config = dict(
    image_size=64,
    crop_scale_min=1,
    arch='xception',
    kernel_size=3,
    stem='single',
    loss='cross_entropy',
    batch_size=512,
    warmup_steps=410,
)
Rows from block 3 of a small image classifier, named by matrix and row number. Rows with one number belong to one channel. Each number is 128 + 24 x the weight over its row's rms, rounded and kept within 0 to 255. All counts start at 0. Numbers have three digits each.
After each channel's rows are labels from the 100 images, of 14848, where the channel reaches its highest value: "lies over" is the class under the peak. Only what is clearly more common there than usual is listed. The data: patchworks of several textures. In brackets: how many of the 100.
# convs1: first pointwise conv (model.blocks.3.convs.1.weight, 256x128x1x1), inputs 0-63
# convs3: second pointwise conv (model.blocks.3.convs.3.weight, 256x256x1x1, transposed), outputs 0-85

convs1.255:146125118169158072147089144139149134129099117130126153112147108148093125131114144099097070145125127123102133138111138196121112064107117104145106092104129145132106148155165152111113151162145105
convs3.255:148119129136111138112152151092150127140145142134094101177159149141121134162148158126170164109136116096121157128122119077095109107136151141147169102100125127143100153062152116129111063138119108116073138141118131139134147122119157175126092157112165142071134138
lies over: crosshatched (29)

convs1.243:053171112130146133180145135129157123140144121087105101117160112119138182106103117134157151120111141122132117125142138146142105136080122155101123155156136109138135125152119154128108162170116109
convs3.243:118150168103108174137116155152119126107126127121136112094139085119119119115125154096161107120149140158106169086107152097136114160165088128134104131152161139127101135115094145176120133186089123126136125143148085137059141152153150147108125146125152083138119144
lies over: looped (62)

convs1.241:147124112119118116071129131130064123144136135107099134120150163144135143129132133105151147153127109085173105155130144101105065116164126118152136125144141123168135114131156108093097173144149117
convs3.241:168171112180118139097099173084105194136109100152121126125137119103133135118162149127149144136078097140108151094160158137126098122121119139183125110134113161110119154105137155125114135117089162111137167112166118085118143078124141088138146123155090112175121115
lies over: looped (29); labyrinth (27)

convs1.11:116110155128062117117107162115183134177134154118151115131160121121155141166090130125145132137123168090108126162122119125110135136151123123122137144118102140164160135106159152151131126099150151
convs3.11:112131074120099165156135102155109078132197154109141153159092167131176071084134126091118092101106138126102144116104142116120175104100130150168128112154116126121152140108090142155116124109092100126151173170179129140118124115146122131153152107081172109143108144
lies over: cloudy (41); marbled (26)

convs1.198:116119138154122123134163113148098132109130164143117117131133165093114146144123111157142156184138119127135115119153101097152099128123098122129103095102134081126169131128161058104114150143106136
convs3.198:158138104115143156154099134178122126149119101106137112138123156129140177107119200131104102134143120140119086140141162123129107138148145074145127114157161125156122155133102131110141125149095141141127134133133059128123150147143141135110121135120186167106135117
lies over: looped (66); honeycomb (27)

convs1.210:131132122118111137121180149133131120165131128157088139122132118140125152141080148139140094099129206146135130147153116114134121136123120143117114160174184120142167153175133084108092138141171129
convs3.210:111145097132120129107117121176083159136147116103135107093068148150136113105119160142120122138143162102128143075159132115123121151146140128123130123128123125131124100115150126116119145120109118133157120149107085106107128152141169147090157126099140136121106159
lies over: looped (39); honeycomb (35)

convs1.2:129123123149143153145128094172106114148131172154165091142123107128162146093140093069176177140135096125141104188153141131112132126121119106154085158113095123131123113102116107130116157112098132
convs3.2:143174117156116124071128126109152121119066146087145141140128135150116117093123115120144158110106114127125116079117121141164085105119155104127135091106144166104152137138194106091190144156132159135148107164100128122144104125127135158131144155136169154140084114
lies over: looped (27)

convs1.242:110142133119135147163090154118131093092132125165100154129117121126118102131117128167150135122154125125160161150132144147128098074131134162128111133183101149151157116134117150092107178134174113
convs3.242:127088142127139133138127119134151127110070137106169110107137142113102095112118164165189141133133169095101142078109136151138144110128163141124097064130155092091158134128129094134125143109115118107097088114100134139136125132113125128128121176081120109070123169
lies over: honeycomb (70)

convs1.237:127093092144144146136139127122100107152109130158102119143144074105142126108133145110137123125124102145112110116145108129151162103137147168141100154106149114122112134147132089214127168137165120
convs3.237:154116088139136130166101129106137120127143098146136122091127140129168148136142075146130132116147137187161090143170096127158106103143084155110143092101146144097108139100119104147147130108135119158141077140142150131092162165170106127113164138123113129113058166
lies over: honeycomb (38)

convs1.200:071141137147145142120110066107152145119148109136150129125115145196138146145107097212080083118121131085110098147123112125071101134100133139153110142139142166121113155133143145189119129146130155
convs3.200:117123138132119160180107140112143107131092146099094126154104149091087137085104175124113128164175133172110146176102190142110136160088130133141134131106091122109124115110109136112101117119093160124088115134113160114123161124111133104179135142135119146189092153
lies over: honeycomb (79)

convs1.224:132131124118113117164117099108109143123077050104154129127122122126147126154084110094054139090117092143118119140131127134118113135138154103091140078125111160124144136102152130142133120179138129
convs3.224:169161100152104166110122132152148137157142129157143151104148105184150127165123107115125151114087154132119163114113159106161149159119113095100146159125159103129116113142142132133132165123114114104139116124137175160123129144198133144114107121137123133103106105
lies over: honeycomb (38); grid (25)

convs1.213:117127101112148151111103155135086145130117149132135098168145137097173135117092118162071152126102127125153157122143143191110138098168120101095113107141130152135110156162143127121114159137140104
convs3.213:159116140115128121099149127147142143105113088089133130123119111077078141128147136103156141151102098148114099147159079126102087166132141080123137093115139159109137114138144106156135098138149081101136129088094116102127122096108165147134098139106136158151135145
lies over: labyrinth (30)

convs1.227:164169123065158096107107173134123114162107138131144137123156134148142136142127173138147128147111135161142141122136131134096115093090073151141085118155156147134154104098126076103134138168172117
convs3.227:151167110123138172099119110071082138090086138115125171082177118136138177127099149133164141116095112140122054122149111167089158130108160148167144126160119116120116145113138144111116144125141108117108120097149087109147121098130094073099181098090118139117082126
lies over: crosshatched (52)

convs1.246:141134112102140129147126116096141146140123125082119111148108123141090177142097163114085117164120152096101101154169114105150150145146131119159129067130163166158166090159141112122114137103114125
convs3.246:157136117099108138072091149137191163119148103155139131138129148108145138153146110136113120152139121076126137128126124122163148102102129129116139159106125093116073127089141135113089130144131157114158140148143173134144113115130145145130118097124124106099119099
lies over: crosshatched (29); looped (27)

convs1.226:072180157144159093111133105098120128101113123130090136125077132107129116115098132168149091121086109108114081158165110173138104145102103095115104143124103103114127176132111118124110119102103076
convs3.226:113118132125100060144112126095128117102101133138136122145094138129136132133085081120101125145158160164115149092112188189116084145137096114136127133104109120113115134100110097102190110137126124094141129123168136189098114143109148121151085135123110110113131135
lies over: honeycomb (64)